python train.py --image_size=64 --crop_scale_min=0.8 --horizontal_flip=true --embed_dim=128 --encoder_mlp_ratio=3 --encoder_patch_size=[4, 4] --text_encoder_head_dim=16 --one_sided=true --adamw_lr_other_params=0.002 --steps=7000 --adamw_weight_decay_other_params=0
Rows from block 3 of the text encoder, named by matrix and row number. Rows with one number belong to one attention dimension. Each number is 128 + 24 x the weight over its row's rms, rounded and kept within 0 to 255. All counts start at 0. After the name is the row's rms in percent of the matrix's.
# q: attention query, key and value (stacked) (text_encoder.blocks.3.attn.qkv.weight, 1152x384, the q third), inputs 312-337
# k: attention query, key and value (stacked) (text_encoder.blocks.3.attn.qkv.weight, 1152x384, the k third), inputs 312-337
q.68 077 [113 140 125 152 139 206 139 153 116 131  87 166 106 133 102 145 156 100 140 129 136 112 144 144 180 119]
k.68 069 [156 129 140 102 145 118 140 137 154 142 139 143 101 136 106 133  93 124 150 156 168  81 133 135 115 136]
q.69 112 [ 75 100 133 113 146 124 116 139 142 143 140  66 135 159 146 141 110 131 151 143 120 112 112 135 108  95]
k.69 076 [158 135 126 116 129 140 105 172 130 116 175 137 164 171 117 119 120  87 131 150 123 151 163 116 110 136]
q.70 101 [136 136 156 137 131 143 120 123 120 136 116 122  65 146 100  73 133 165 142 175 152 124 160 106 146 124]
k.70 074 [154 129 131  81 146 140 189 129 120  64 118 127 151 145 142 140 169 121 163 128 147 134 139 127 176 132]
q.71 100 [123  91 140 149 123 121  65 121 149 109 150 169  84 104  97  54  85 131 148 147 135 128 149 134 109 145]
k.71 077 [155 157 160 111 118 100 139  98 152 129 118 122 123 122  89 114 152 136 133 115 164 127 143 135  72 136]
q.72 132 [144 124 126 118 153 146 101  83 142  97 111 114 223 113 123 158 128 129  97 117 122 144 119 149 166  88]
k.72 157 [132 141 139 113 142 165 137 151 110 148 110 144 120 131  84  85 128 140 160  98 119 104 145 151 136 132]
q.73 138 [109 121 121  90 111 134 124 135 104 136  92 141 160 140 108 113  79 168 118 104 130  75  90 164 169 126]
k.73 198 [116 125 159 145  70 160 132 103 150 146 137 122 135 153 141 155  90  73 121 127  79 101 153 151 158 131]
q.74 180 [168 112  78 168 118 148 153 142 146 100 147 157 107 117 191 115 113 100 158 139 145 170 121  97 109 127]
k.74 200 [118 118  85 107 164 122 116 130 113 102 147 166 122 126 145  97 155 172 129  96 147 125 107 114 106 154]
q.75 116 [ 88 124 117 107 103  99 112 129 130 143 120 123 105 106 120 112 146 167  81 146 125 106 129 121 127 163]
k.75 071 [166 136 124 155  99 148  91 173 118 176 142 142 118 129 116 121 125 111 121 141  84  98 138 125 128 151]
q.76 097 [155 156 123 146 110 109 125 139 134 160 115 160  84 103  92 135 122 141 104 125 131  98 123 125 123 135]
k.76 063 [126 135 105  96 142 109 168 113 129 141  90 133 122 128 159 127 164 145 182 142 152 151 114 163 130 104]
q.77 085 [ 90 116 144 140 146 109 108 110  91 132 139 135 112 144  96 113 134 156  79 178 166 122 102 114 137 135]
k.77 073 [ 79  86 111 165 132 152 127 141 144 144 130 138  91 148 124 118 133  78 137 139 112 102 138 109 148  97]
q.78 117 [ 93 158 151  92 136  94 106 135 113 152 100 115  98 138 120 105 199 166 102 126 159 108 100 120 108  72]
k.78 075 [137 115 101 132 164 151 144 182 129  92 126 103 137 144 151 121 107  88 174 165 105 165 115 117 145  80]
q.79 076 [113 132 142  96 122 126  98 200  49 114 132  94 151 190 115 157 142 149 184 175 135 147 159 144 150  99]
k.79 074 [139 143 147  94 156 130 154  69 162 102 143 116 162 175 150 173 154 105 169 136 155 143 124 157 153 137]
q.80 093 [134  55 159 139 153 154 137 135 141 115 152 113 143 121 145 141 127 104 126  90 158 113 163 165 102 147]
k.80 113 [123 137 125 162 123 151  37 133 155 134 123 108 144 150 153  97 116 106 149 159 110 165 145 128  77 129]
q.81 098 [153 127 115 126 153 159 184 133 126 119  84 142 155  99 164 145 138 142 114 116 176 120 136 141  94 115]
k.81 091 [ 97 115  99 135 106 178 183 140 163 143  95 129 134  69 119 155 137  76 110  65 116 141 122 160 151 150]
q.82 110 [111 110 128 174 101 149 164 164 111 106 142 137 151  98 141 135 142 150 110 144 121 196 148  99 166 120]
k.82 108 [157 124 111  74 161 109 110 135 117 130 126 116 141 156 147 141 108 118 143 162 144 136 150 133 127 100]
q.83 080 [154 124  97 176 110 113 154 158 117 124 163 118 146  90 162 164  68 134 137 133 111 125 125 147  70 133]
k.83 067 [107  98  77 150 123 157 153 130 127 130 168 128 172 122 107 149 171 112 153 119 103 162 146 142 165 170]
q.84 085 [138 114 140 134 148 128 155 114 151  69 150 106 141 126 132 135 138 144 133 143 169 168 115 119  92 136]
k.84 065 [120 137 148 150 129  92 178 121 124  93 137 157 124 120 110 119 145 147 111 106 115 119 157 150 128 123]
q.85 073 [107 106 131 174  87 100 164 140 140 149 137 142  81 115 139 124 125 160 128 138 108 108 158  89 140 156]
k.85 060 [141 132 139 124 166 104 123 118 106 132 129 109 134 149 107 112 107 103 137 105 106 120 128 171 177 116]
q.86 076 [145 142 140 155 129 123 122  87 139 142  93 120 145 154 107  81 153 196 125 165 138 124 140 106 149 116]
k.86 050 [119 135  88 111 134 136 221 153 161 130 136 151 158  74 143 137 118 130  99  73 145 117 105 133 119 130]
q.87 067 [102 138 156 155  99 156 134 145 123 153 126 160  94  84 116  92 127 138 104 101 141  82 139 159 134 185]
k.87 054 [136 120  95 105 104  87 177 116 172 151  95 113 120 133 102 103 180 137 125 135 128 105 129 124 136 164]
q.88 105 [181 155  92 174 140  87 121  98 154 177 119 133 150 107 138 145 121 129 108 145 160 155 114 121 105 126]
k.88 088 [137 179 131 166 105 108  70 107 152 157 121 117 105 151  91 113 131 118 138 159 142 131 137 111 117 126]
q.89 089 [ 85 136 124 148 142 106  99 136 127 139 126 134 131 155  95  97 165 166 126 177 144 150  95 112 124 144]
k.89 099 [152 138 125 111 131 116 132 121 131  87 164 157 149 105  93 117 105 123 102  86 148  97 109 146  86 125]
q.90 103 [114 162 145 131 131 110 122 107 167 150 161 111 128 137 109 136  89  97 112 146 129 112 105 153  89 142]
k.90 096 [155 127 152 121 124 137 109 161 121 138 117 147 118 130 148 122 128 143  92 151 142  71 152  82  98  90]
q.91 079 [113 143 142 137 110  98 115 105 137 199 110 125  93 124 117  97 172 133 117 152 128 115 144 106 119 114]
k.91 061 [156 114 174 138 138 143 181 124 103 111 138 133 138 134 130  92 126 109 121 147 130 132 143 140 117 106]
q.92 068 [151 126 151 154 125 126 115 151 104  93 107 171 111 120 127  76 120 161 154 138 139 156 138 134 143 158]
k.92 059 [116 153 114 114 147  76 172 105 160 144  91 142 136 109 107 167  82  99 141 110 134 110  93 176 153 129]
q.93 087 [164 182  83 116 127 122 174 152 122  89  83 140 121  88 158 124 128 135 165 135 146 138 132 187 163 124]
k.93 068 [158 126 145  49 165 104 196 143 135 131 150 153 175 134  97 172 158 119 136 121 134  85 113 151 176 137]
q.94 076 [128 139 128 146 118 136 113 141 120 136 107 127 117 133 111 129 122  89 162 118 166 148 115 134 101 136]
k.94 065 [125 168  93 122 147  93 148 156 122 108 142 105 148 119  91 128 149 129 122 185 139 163 142 139 116 155]
q.95 066 [119 140  98 151 119 133 165 171 123 133  86 102  89  65 135 138 105 131 155 118 175 123  98 155  98 133]
k.95 060 [ 96 122 110 160 152 136 158 135  92  82 174 121 124 139 146 118 114 148 147 107  74 154 145 134 171 125]
q.96 118 [132 154 163 120 121  97 137 106 156 136 169 181 137 117 161 162 154 136 100 166 159 124 106 124 136 164]
k.96 113 [127 104 133  97 148 123 158  76 148  98 117  76 147 139  92 118 162 171 159 141 146 134 166 132 113 107]
q.97 123 [125 124 166  96 152 132 109  95 131 128  92  99 103 163 121  87 145 148 144 135 136 129 174 168 150 139]
k.97 103 [ 80  97 165 146 103 134  95 126 124 145 189 120  97 164 128 103  92 103 129 131  99 154 148 114  92 129]
q.98 115 [115 149 112 128  97 142 132 170 164 162 133 130 113 112 125 174 149 118 132 131 124 131 125 130  55 130]
k.98 114 [143  97 127 149 150 108 156  71 159 106 106 127 107 140 159 141 159 113 101 124 131 145 102 120 161 130]
q.99 072 [162 140 141 154 153 135 145  75 143  78 167 169 137 162 159 125 121 113 128 111 176 115 117 146 147 115]
k.99 082 [157 151 156 124 149  96 168 112 127  96 165 124 150 180 128 135 115 122  91 162 157 164 102  81 116  85]
q.100 088 [143 163  90 154 141 119 111 138  98 159 117 157 112 134 115 119 110 138  96 148 143 144 147  84 174 131]
k.100 079 [154 154 166 133 136  99 145 153 104 117  98 152 121 111 118 115 116 128 100 101 130  91 119 155 115 162]
q.101 085 [126 139 163 108 113 120 100 137 141 183  74 116 160 129 102 148 147 145 116 103 173  78 130 168 122 101]
k.101 093 [104 114 131 132 104  82 118 113 155 138  90  99 114 105 126  87 179 166 108 107 126 115 119 107 123 150]
q.102 069 [114 103 155 144 116 134 102 134 118 160 100 126  91 137  91  88 133 124 134 146 148 151 154  97 147 151]
k.102 049 [150 127 159  97 131  94 143 172 113 130 113 132 167 145 121 125 171 111 127 115 108 133 111 169 183 149]
q.103 077 [137 147 105 138 152 137 113 169 105 167  97 138 164 111 120 168 117 151 130 115 153 101  98 134 140 138]
k.103 064 [166 130 117 143 114 126 161 112 119 118 102 114 130  96 147 147 122 147 134 125 140 154 116 128 150 130]
q.104 127 [159 102 146 142 152 144 116 146 128 126 165 170 137 132 165 111  90 119 175 123 147 154 108 179  95 125]
k.104 110 [140 114 126  77 156 141 120 104 136 109  89 145 124 126  94 128 132 111 120  69 144  78 129 126 131  99]
q.105 102 [149 139 145 114 107 114 102 177  60 158 141 153 145 144 116  94 127 131 145  71 105 140 116 161 188 114]
k.105 135 [148 147 138 120 144 147 113 125 149 131 148 115 143 168 115 162 106 104 127 107 145 114 126 160  74 100]
q.106 174 [ 95 116 144 151 137 111 169 118 180 113 125 127 144  93 140 133 147 148 146 133 112 159 105 143 133 122]
k.106 151 [121 117 150 155 106 174 112 179 104 134 145 137 137 138 121 119  89  82 154 125  85 126 135 142 125 146]
q.107 090 [ 66  67 132  94 138 136 131 123  80 138 114 133 124 159 151 102 130 109 159 136 129 155 115 132 133 142]
k.107 076 [111 112 147 112 129 146 139 135 123  82 132 117 121 117 153 132 152 107 148 143 135 170 112 133 129 119]
q.108 074 [125 136 136 136 141 125 118 171 104 174 128 142 136  97  99 108 125 116 156  96 124 104 141 139 142 173]
k.108 083 [179 165 125  95 156 103 171 156 142 136 116 143 152 110 124 151 144 125 152 160 156 109 122 168 134 127]
q.109 060 [121 145 127 168 114 116  73 142 111 132 133 150 116 167  92  93 115 147 118 121 136 131 152 101 136 149]
k.109 058 [123 143 134 125 104 108 180 113 109 152  99  90 180 121 137 174 133 132 131 125 118 109 123 157 158 143]
q.110 069 [136 107 139 160 101 143 109 111 139 203 131 103 142 135 124 148  94  80 114 127 101 120 170 145  82 178]
k.110 066 [161 116 184 125 127 104 163  90 162 125 119 120 137 110 122 109 189 170 106 138 120 131 115 110 125 138]
q.111 074 [138 113 116 113 142 101 112  86 137 114 148 103 120 176 150 145 142 121 134 171 153 103 126 123 118 146]
k.111 056 [ 88 112 151 132 105 121 174 118 144 120 141  76 111 164 122 128 120  78 133 142 116 179 116 158 140 104]
q.112 105 [151 131 114 150 155 144 158 113 153 109 171 170 151 142 152 135 136  94 139 149 165 164 112 100  79 130]
k.112 086 [141 160 117  81 143 110 135 170 120 144 103 118 126 138  83 147 148 104 108 176 162 118 173 163 137 138]
q.113 095 [129 113 105 148 125 132  93 116 108 114 113 128 159 153 114 110 135 144 121 105 132 109 112 125 118 138]
k.113 115 [154 126 148 115  79 139 111 141 134 159 150 101 119 108 119 121 111 134 125 168  97  78 151 114  86 144]
q.114 087 [ 99 137 152 148 118 112 153 131 139 122 114 104 156 110 169 172 144 119 151  99 122 126 163 163 162  83]
k.114 114 [111 159 134 122 148 122 112 132 156 120  92 142  93 119 104  98 146 137  80 145 158 120 130  86 112  86]
q.115 085 [139 129 134 115 130 131 149  91 163 167 110 142 154 111 155 159 114  97 140  80 158  93 125 172 151 141]
k.115 071 [122 125  96 118 135 117 108  90 162 123 139 102 132 158 110 164 140 152 161 104 138 141 116 156 106 130]
q.116 075 [113 149 123 105 158 125 136 144 112 154  98  99 129 101 104 107 117 124 128 102 144 123 127 160 127 119]
k.116 080 [136 109 172 125 128 153  72  95 174 125 121 141 151 139 128 127 111 101 125 133 164 125 112 135 100 126]
q.117 089 [ 97 145 127 149 123 120 151 152 144 149 146 122 147 123 118 105 141 107 137 127  82 151 153 115 153 151]
k.117 069 [115 110 147 108 140 121 149  90 158 144 118 165 155 117 163 155  85  98  92 149 148 101 142 117 143 131]
q.118 083 [130 146 121 126 117 167 166 132 178 134  96  98 127  85 151 135 133  97 153 114 152 155 111 146 123 115]
k.118 061 [131 117 105 150  80 108 126 138 151 153 147 105 120 106 176 158  80  74 135 156 116 117 145 159  84 152]
q.119 078 [127 142 142 145  86 190 156 145 158 159 128 137 107  68 124 111  89  99 121 109 147 111 143 143 122 155]
k.119 057 [159 100  95 115  93 115  93 131 136 143  92 105 185 131 116 118 162 128 150 135 125 118 134 124 121 159]
q.120 092 [102 118 169 111 124 114 145 107 136 155 170 133 104 143 162  88 111 101 125 169 129  98 124 113  97 156]
k.120 078 [153 151 142  89 133 113 165  70 131  99 119 141  93 187 153 110 128 108 105 131 164  89 142 131  77 132]
q.121 118 [ 74 125 145  99 178 113 148 144 146 116 116 120 155 162 139 107 155  86 115 129 148 154  62  86 129 118]
k.121 093 [118 155 117  97 139 106 136 165  90 116 111  80 154 123 129 139 117 138 182 143  65 139 142 189 121 139]
q.122 125 [156 121 115 139 116 145 142 123  88 136 149 124 133 101 117  79 147 118 162 118 115 125 151 123 103 151]
k.122 108 [126 136 101 143 158 166 176 174 108  77 131 151 102  89 140  93 112 108 151 141 118 171 103 120 106 119]
q.123 091 [114 166 139 127 122 140 122 169  63 131 127 129 150 139 147 156 124 147 106 108 121 125 124 120 135 149]
k.123 085 [104 134 137 124 119 139 123 137 149 176  89 155 128 156 156 131 158 146 133 133  93 110 173 109 159 151]
q.124 102 [138 116 111  92 129 124 106 115 115 163 144  90 165 174 138 161 113 120 117 126 109 120 137  97 114 135]
k.124 081 [111 146 108 195 116 124 161  80 150 140 126 140  83 130 152 112 136 166  96 163  84 130 107 133 128 114]
q.125 067 [125 147  66 126 139 152 113 158  89 145 119 146 191  86 130 137  83  97 123  26 122 135 108 124 119 149]
k.125 066 [115 110  85 103 129 149 165 116 171 113  96  81 108 165 135 140 132 105 158 117 133 121 108 161  92 135]
q.126 070 [139 149 115 139 120 147 168 147 174 173 138 116 111 126 100 129  96 155 116 106 136  90 117 160  81 130]
k.126 056 [154 125 107 145 124 131 150 118 162 108 111 134 117 107 111 142  89 109 132 163 121 102 107 166 101 118]
q.127 079 [ 90 140 144 142 124 166 132 109 120 123 130 108 135 130 145 121 138 155 166  85 106 131 152 125 143 108]
k.127 055 [134 153 109 156  99 128 155 107 189 127 112  75 128  99 123 159 106 142 145 155  98 103 102 182 102 114]
q.128 126 [108 145 173 150 102 148 100 112  99 163 165 172 127  77  74 105  87 131 122 140  88 110 143 116 172 163]
k.128 148 [133 144 110 140 150 123 104  76 178 123 162 129 152 158 144 144 143 126 109 182 108 138 108  91 132 119]
q.129 111 [118 119 102 181 125 130 139 156 161 136  67  70  84  66 114 156 107 114 114 103 126 134 137 153  91 113]
k.129 116 [119 153 106 127 130 157  89  94 170 116 125 112 129 139 102 123 111  99  67 146 127 147 110  96 161 108]
q.130 150 [127 139 139 162 106 169 142 128 124 160 138 170 109 103 134 129 104  93  86 124 102 151 134 111 105 136]
k.130 155 [117  75 144 136 165 141 145 139 142 112 108  72 151 161 100 139 129 139 158 107 118 153 123 138 160 106]
q.131 100 [138 126 135 142 101 140 104 112 102  94 110 157 127 153 142 102 128 151 161 114 121 132 166 121 137 143]
k.131 092 [173 185  98  63 157 126  89 140 114 122 139 157 156 162 126 177 156 124 108 154 156 117 135 141 128 105]
q.132 109 [129 104 173 132  86 127 127  71 117 151 116 150 167 120 119 123  81 111 119 105 127  93 152 110 149 151]
k.132 099 [127 146 133  78 134 131  91 176 115 106 147 133 157 154 145 174 170 105 128 150 129 140 124 130 125 140]
q.133 100 [154 143 121 113 125  97 127 104 149 118 104 112 131 152 122 123 171 153 128 160 141 112 131 122 169 115]
k.133 078 [125 156 109 106 126 146 153 130 133 116 143 139 149 118 153 105 172 142 131 140 112 133 113 134 167 124]
q.134 080 [119 109 129 137 126 100 114 166 139  82  85 190 102 119 129 122 132 128 132 107 184 131  75 140 140 145]
k.134 068 [142 152 131  98 163 154 141 112  94  79 160 166 114 111 141 100 165 124 134 107 150 132 168 117 155 141]
q.135 087 [142 128 121 146  98 117  96  89 140 115 175 136 122 160 144 123 121 116 133 141 121 139 106 131 105 156]
k.135 084 [161 153  88  99 127 104 129 142 111 110 144  93 139 143 152 154 159 112 125 176 151 187 138 147 174 170]
q.136 128 [167 144 146 120 153  95 147 124 138 127 150 130 153 144 132 144 151 104 119 131 165 168 132 125 136  93]
k.136 123 [ 94 126 147 131 130 143 152 100 161 157  93 148 122 135  97 131 150 144 120  54 132  82 100 139 120 127]
q.137 124 [120 126 121 182 141 133 127 147 134  80 121 117 106 155 125 122  98 132 154 143 128 132 114 106  93 108]
k.137 128 [105 129 147 128 117 127 185 154 115 139 122 149 103  89 113 105 154 160 137 105 131 109 139 144 102 122]
q.138 183 [120 163 110  78 173 108 136 130 130 135 120 107 126 107 124 151 166 111 118 108 174 135  89 165 106 109]
k.138 169 [129 124 110 146 114 156 114 137 140 124 117 111 102 118 104 108  86 131 104 122  91 112 115 136 151 128]
q.139 102 [128 112 134 140 155 151 153  87 180 122 101  92 128 112 115 143 163 124 145 113 154 102 124 159 132 128]
k.139 090 [162 149 128 125 102  77 134 102 172 163 125 109 101 131 121 110 124 141  70 158 150 125 156 138 107 168]
q.140 087 [142 112 109 158 134 132 111 156 141  98 150  94 133 167 144 130 122 110 175 133 107 159 103 134 146 115]
k.140 088 [122 153 145 103 113 116 169 176  83 134 126 115 137 129 114 113 176 165 139 129 157 160 146 141 188 150]
q.141 079 [134 114 132 148 110 146 145 152 132  82 161 132  89 125 181 125 144 115 168 104 136 127  92 162  95 122]
k.141 073 [157 157 140  72 115 154 147 137 125 107 139 134  96  86 166 145 161 132 100 125 155 115 159 134  98 134]
q.142 068 [131  82 113 133 148 122 102 132 111 102  76  96 125 135 109 125 148 167 128 113 147 143 129 141 124 146]
k.142 082 [113 109 164 105 110 130 123 125 112  86 156 141 118 129 149 123 152 159 132 142 127 156 126 146 141 122]
q.143 090 [113 125 115 168 101 120 114 176 119 137 114 103 127 128 114 159 133 126 116 144 138 169  70 119 105 136]
k.143 089 [135 136 126 113 110 138 109  73 124  81 172 164 110 155 140 116 152 130  82 118 137 142 112 122 124 127]
q.144 122 [111 101 130 157 125 134  91 131 135 144 163 139 117 127 146 153 120 140 140 118 125 130 125  85  79 134]
k.144 106 [128 118 165 105 144 109 132 117 135 135 110  86 131 163 118 150 137 141 136 143 127 140 125 173 146 147]
q.145 098 [143 146 135 140 138 106 133 114 133 111 124 161 146 129 112 168 124 174 120 120 128 147 133 162 163 112]
k.145 087 [ 96 128 146 147 141  86 132 110 116 142  95 103 105 101 115  78 200 165 117 131 149 104 116 121 106 112]
q.146 175 [108 138 123 147 108 139 168 146 103 118 140  89 107 146 158 148 167 173 114 163 121 121 138 120 144 150]
k.146 135 [ 83  80 115 160  48 180 137 121 142 147 159 138 126  90 142 108 107 116 115  78  80 132 134 106 169 181]
q.147 100 [116 130 154 115 125 146 138 120 102 153 117  79 165 152 103 169 164 154 109 139 127 104 153 108 129 128]
k.147 076 [126 152 113 130 139 167 157 129 134 122 107 122  89 122 126 134 145 137 131 110 135 129 151 103 100 129]
q.148 059 [117  98 167 142 148 112 147 106 138 129 140  72 105 158 124 174 131 168 105 144 133 129 134 124  95 108]
k.148 077 [142 129 148 158  74 104  55 170 140 167 130 114 113 131  99 105 104 116 145 141  84  94 148 156 118 174]
q.149 083 [110  91 158 130 151 124 115 141 104 117 113 142 174 141  97  98 124 166 131 111 113 123 124 174 163 124]
k.149 062 [101 109 161 159  95 159 125 130 111 133 148 148 111 105 127 104 155 135 132 107  76 128 141 127 127 187]
q.150 062 [137 116 100 188 108 137 101  96 124 117  85 141  69 121 103 142 123 113 126 101 163 164 139 139 110 145]
k.150 051 [123 135 153 156 105 119 107 116 148 142  99 122 100 103  90 100 140 145 107 124  95 116 124 120 134 169]
q.151 075 [193 153  61 108 153 130 142 150 114 131 129 115 140 100 115 160  75 105 106 122 155 153 115 135  88 123]
k.151 069 [115 128 130  95 160 104 129 113 111 124 113 117 112 164 125 134 144 118 143 162 150 134 129 123 130 129]
q.152 112 [171 156  99 119 129 110 117 146 131 122  80 157 126  98 130 156 129 116 162  91 156 134  95 132 140 121]
k.152 100 [168  74 175 148 102 160  98 116 112 138 122 178 121 109 131  97 101 123 100 113 107 122 172 112 145 173]
q.153 103 [121 129 132 189 116 150 138 117 157 139 114 143  95  98 115  87 157 165  96 153 114 135 156 119 121 143]
k.153 094 [139 142 158  95 157 165 131 144  98  75 124 136 141 172 157 182 119  97 147 119 130 106 135 131 114 157]
q.154 100 [162 168  74 118 128 133 125 126 126 107 104 146 122 107 109 118  99 112 140  79 151 119  91 161  82 126]
k.154 124 [ 98  98 143 118 135 131 108 137 105 130 149 183 154  99 153 141 142 150 127 106 105 136 104 151 129 151]
q.155 089 [122  78 129 162 101 158 103  78 117 145 123 141 160 135 148 127 144 145 105 122  94 159 138 113 136 149]
k.155 066 [154 129  59 137 131 159 130 115 140 138 133 140 116 150 119 127 131 123 112 152 129 122 133 105 137 148]
q.156 086 [138 132 107 121 126 136 153 133 141 146  94  99 108 100 121 177 149 118 136 128 162 111 140 116  51 106]
k.156 061 [126 155 147 172 110 140 115 156 132 124 128 114  99 119 151 129 116 119 126 162  71 125 130 125 140 135]
q.157 073 [143 131 104  72 157 145 129 148 101 117 114 116 167 124 141 129 152 112 171  99 149 151 129 150 115 105]
k.157 082 [154 139 137 101 173 135 150 126  93  96 106 103 112 176 138 126 119 104 163 153 158 143 130 127 136  99]
q.158 064 [130 115 153 163 123 145 100  96 111 110  88 138 139 134 111 115 131 145 112 122 106 162 139 148 166 107]
k.158 058 [ 98 148 167 140 174 110 119 109 123 109 111 151 134 147 118 145 172 133 145 133 138 136 115 120 135 134]
q.159 070 [142 166 100 110 120  97 113 156  87 100  93 133 121 107 101 118  90  94 111 122 160 130 137 147  95 125]
k.159 060 [110 134 142 122 123 110  84  95 127 112 142 114 106 172  82 132 163 125 129 142 119 147 142 122  95 144]
q.160 123 [129 117  71 130 164 144 136 141 109  94  95 100  64 147 172 132 131 138 135 143 153 144 128 127 129 128]
k.160 095 [135  93 112 155 147 134 119  88 132  77 139  75 156 185 148 135 143 103 124 153 119 165 143 127 128 156]
q.161 088 [140 107 170 148 129  88 126 120 129  93 131 129 129 145 118 108 141 130 142 140 126 150 185 116 134 129]
k.161 101 [131 110 102 124 151 121 135 100 177 107 116 119 127 114 137 113 125 128 151 118 158 173 122 162 109  83]
q.162 155 [121 155 125 158 114 127 128 152 143 146 142 122 156  99  94 132  94 139 106  88  94 130 132 149 115 134]
k.162 134 [151 117 139 111 165 122 171 116 124  96 154 146 127 130 130 132 103 138 158 129 149 117  96 163  89  97]
q.163 110 [150 150 129 117 156 102 127 177 100 128 145 140 133 147 139 143 163 135 128 132 131 137 144  99 119 124]
k.163 119 [136 126  96 108 112 142  96 180 105 134  88 122 143 123 128 120 147 132 110 122  95 151 151 124 185 140]
q.164 130 [103 155 117 150  97 120  90 146 128 159 137 142 108  86  88 125 138 130  95 117 111 129 125 106 116 163]
k.164 115 [118 135 134 139 130 143  77 156  91 120 115 176 133 123 114 127 107 117 126 126 111 127 157 134 176 129]
q.165 086 [124 113 155 108 146 131 111 143 122 138  71  98 115  93 113 162 117 115 116 102 120 106 171 155 132 128]
k.165 058 [149 108 134  95 137  97 141 106 142 108 134 193 139 105 123 139 111 104 142 115 156 127 135 145 116 148]
q.166 074 [154 123 112 147 125 125 102 146 119 134 121 153  96  95 125 121  94 133  96 126 103 142 139 128 107 131]
k.166 077 [113 108 141 145 109 118 104 103 152 100 145 152 109 125 154  93 144 154 119  92 108 139 148 112  80 153]
q.167 107 [164  88  96 132 131 151 141 157 137 165 123 129 156 120 141 111  72 126 159  97 107  86 125 150 140 139]
k.167 084 [ 92  78  99 136 119 151 176 126 131  75 140 139 183 118 160 147  97 119 107  52 126 163  80 151 146 144]
q.168 103 [ 86 109 150 151 162 127 101 141  82 107 160 122 107 157 129 107 112 121 153 178 116 133 106 149 101  97]
k.168 111 [155 160  96 122 120 119 162 196  96 133 105 127 126  93 148 167  74 113 130 141  89 127 179 157 155 147]
q.169 112 [136  94  94 157 146 151 164 122  95 121 129  98 126 146 160 153  93 139 154 116 129 136  95 161 142 125]
k.169 080 [130 151 110 143 133  87 146 121 119 126 128 134 124 155 150 135 177 135 143 176 129 190 165 141 112 146]
q.170 157 [136 130 123  92 174 142 141 164 105  83 121 140 130 156 178 112 155 101 173 135 168 134 111 132 120  93]
k.170 181 [144 128 142 143 137 108 137 126 164 131 139 126  55 123 116  98 134 131 116 143 144 120 103 128  81  97]
q.171 119 [113 122 147  83 145  84 125 131 133  99 133 102 146 148 155 153 166 134 163 114 171 128  82 134 105 117]
k.171 096 [132 128 106 149 118 151  88 108 145 112 126 137 132  85 130 113 134 164 111 131 107 166 181 106 154 138]
q.172 090 [127  86 136 145 156 152  97 107 100  84 143 142 115 150 153  96 114 134 159 145 117 138 128 124 121 121]
k.172 112 [149 139 149 132 110 114 107  95 169 155 128 120 153 158 125 142 145  99  95 163 139 121 117 122 148 128]
q.173 079 [138 112  92 165 115 124 128 155 130 136 154 142 121  89 136 133 101 114 130 149 125 116 123 141 107 136]
k.173 068 [ 97  95  89 153 129 132 143 121 144  82 119 139 174 148 132 138 133  77 115 114 127 167  87 112 189 117]
q.174 112 [175 167 126 114 112  99 155  99 168 135  97 145 116 105 119 176 183 125 143 117 151 150 132 110 130 127]
k.174 090 [122 109 134 140  89 139 125 165 143 128 132 200 125 112 144  89 117 112 118 112 147 106 130  80 155 150]
q.175 086 [180 121 130 154  90 139 132 125 122 126 147 132 114 119 141 116 115 120 145 115 111 113 148 156 137 143]
k.175 082 [180 133 150 126 111 130 109 100 146 138 150 179 123 157 135 131 138 119 113 151 149 114 130 136 101 141]
q.176 112 [ 89  82 166 123 144 125 115 114 133 180 170 129 163 157  97 115 109 128 108 134 131  90 114  87 125 145]
k.176 120 [170 123 118 123 127  96 124 140 124 139 172 157 155 169 140 102 118 153 122  94 107 132 167 127 135 126]
q.177 112 [114 104 145 114 142 149 150 157 102  68 143 167 161 134 128 133 146 112 142 134 166 158 110 116 148 134]
k.177 104 [135 160 108 111 155  93 200 142 131 146 107 107 136  84 152 176 139 130 104 105 151 139 104 137 132 119]
q.178 107 [143 130 115 121  91 107  83 152  98 162 149 154 112  97 131 134 100 120 126 151 108 165 181 126 151 159]
k.178 116 [111 115 134 137 138 142  23 150 132 106 140 117 136 155 156 107 131 142 166 141 111 163  92 139 104 144]
q.179 105 [143 147 130 137 126 138 133 101 186 113 139 114 116 162 109 160 130 113  89 130 136 164 114  88  93  88]
k.179 087 [148 110 149 183 105 104  22  97 150 153 151  92 131 143 103 116 105 147 119 140 106 129 121 125 133 146]
q.180 092 [154 146 125 131 172 110 102  89 142  99 114 123 144 160 133 107 170 127 120 141 141 157 111 126 117 100]
k.180 087 [ 88 123 122 143 178 153 184 132 125  88 106 144 135 100 132 140 161 106 109  89 164 120  92 127 125  69]
q.181 073 [121 157 144 130 112 141 100 159 103 166 160 158 124  98  95  65 133 141 127 113  95 120 133 151  97 124]
k.181 063 [161 177 162 137 131 127  26 140 103 116 119 117 132 139 108 133  89 106 135 113 109 128 153 129 130 114]
q.182 061 [121 103 141  87 138 133 127 102 158 107 131  99 145 161 128 138 134 185 178  93 121 148 140 147  92 123]
k.182 084 [ 84 131 151 156 112 129  36 124 122 136  84 120 128 131 102 128 157 157 137  81 109 139 106 162 133 118]
q.183 075 [144  99 111 115 134 157 137 126 132 106  84 164 139 102 109 117 152 157 150  98 169 110 126 119 108 123]
k.183 097 [ 90 149 125 144 116 106   5 122 145 147 109  98 127 147 107 116 168 163 133 140 123 135  86 133 103 119]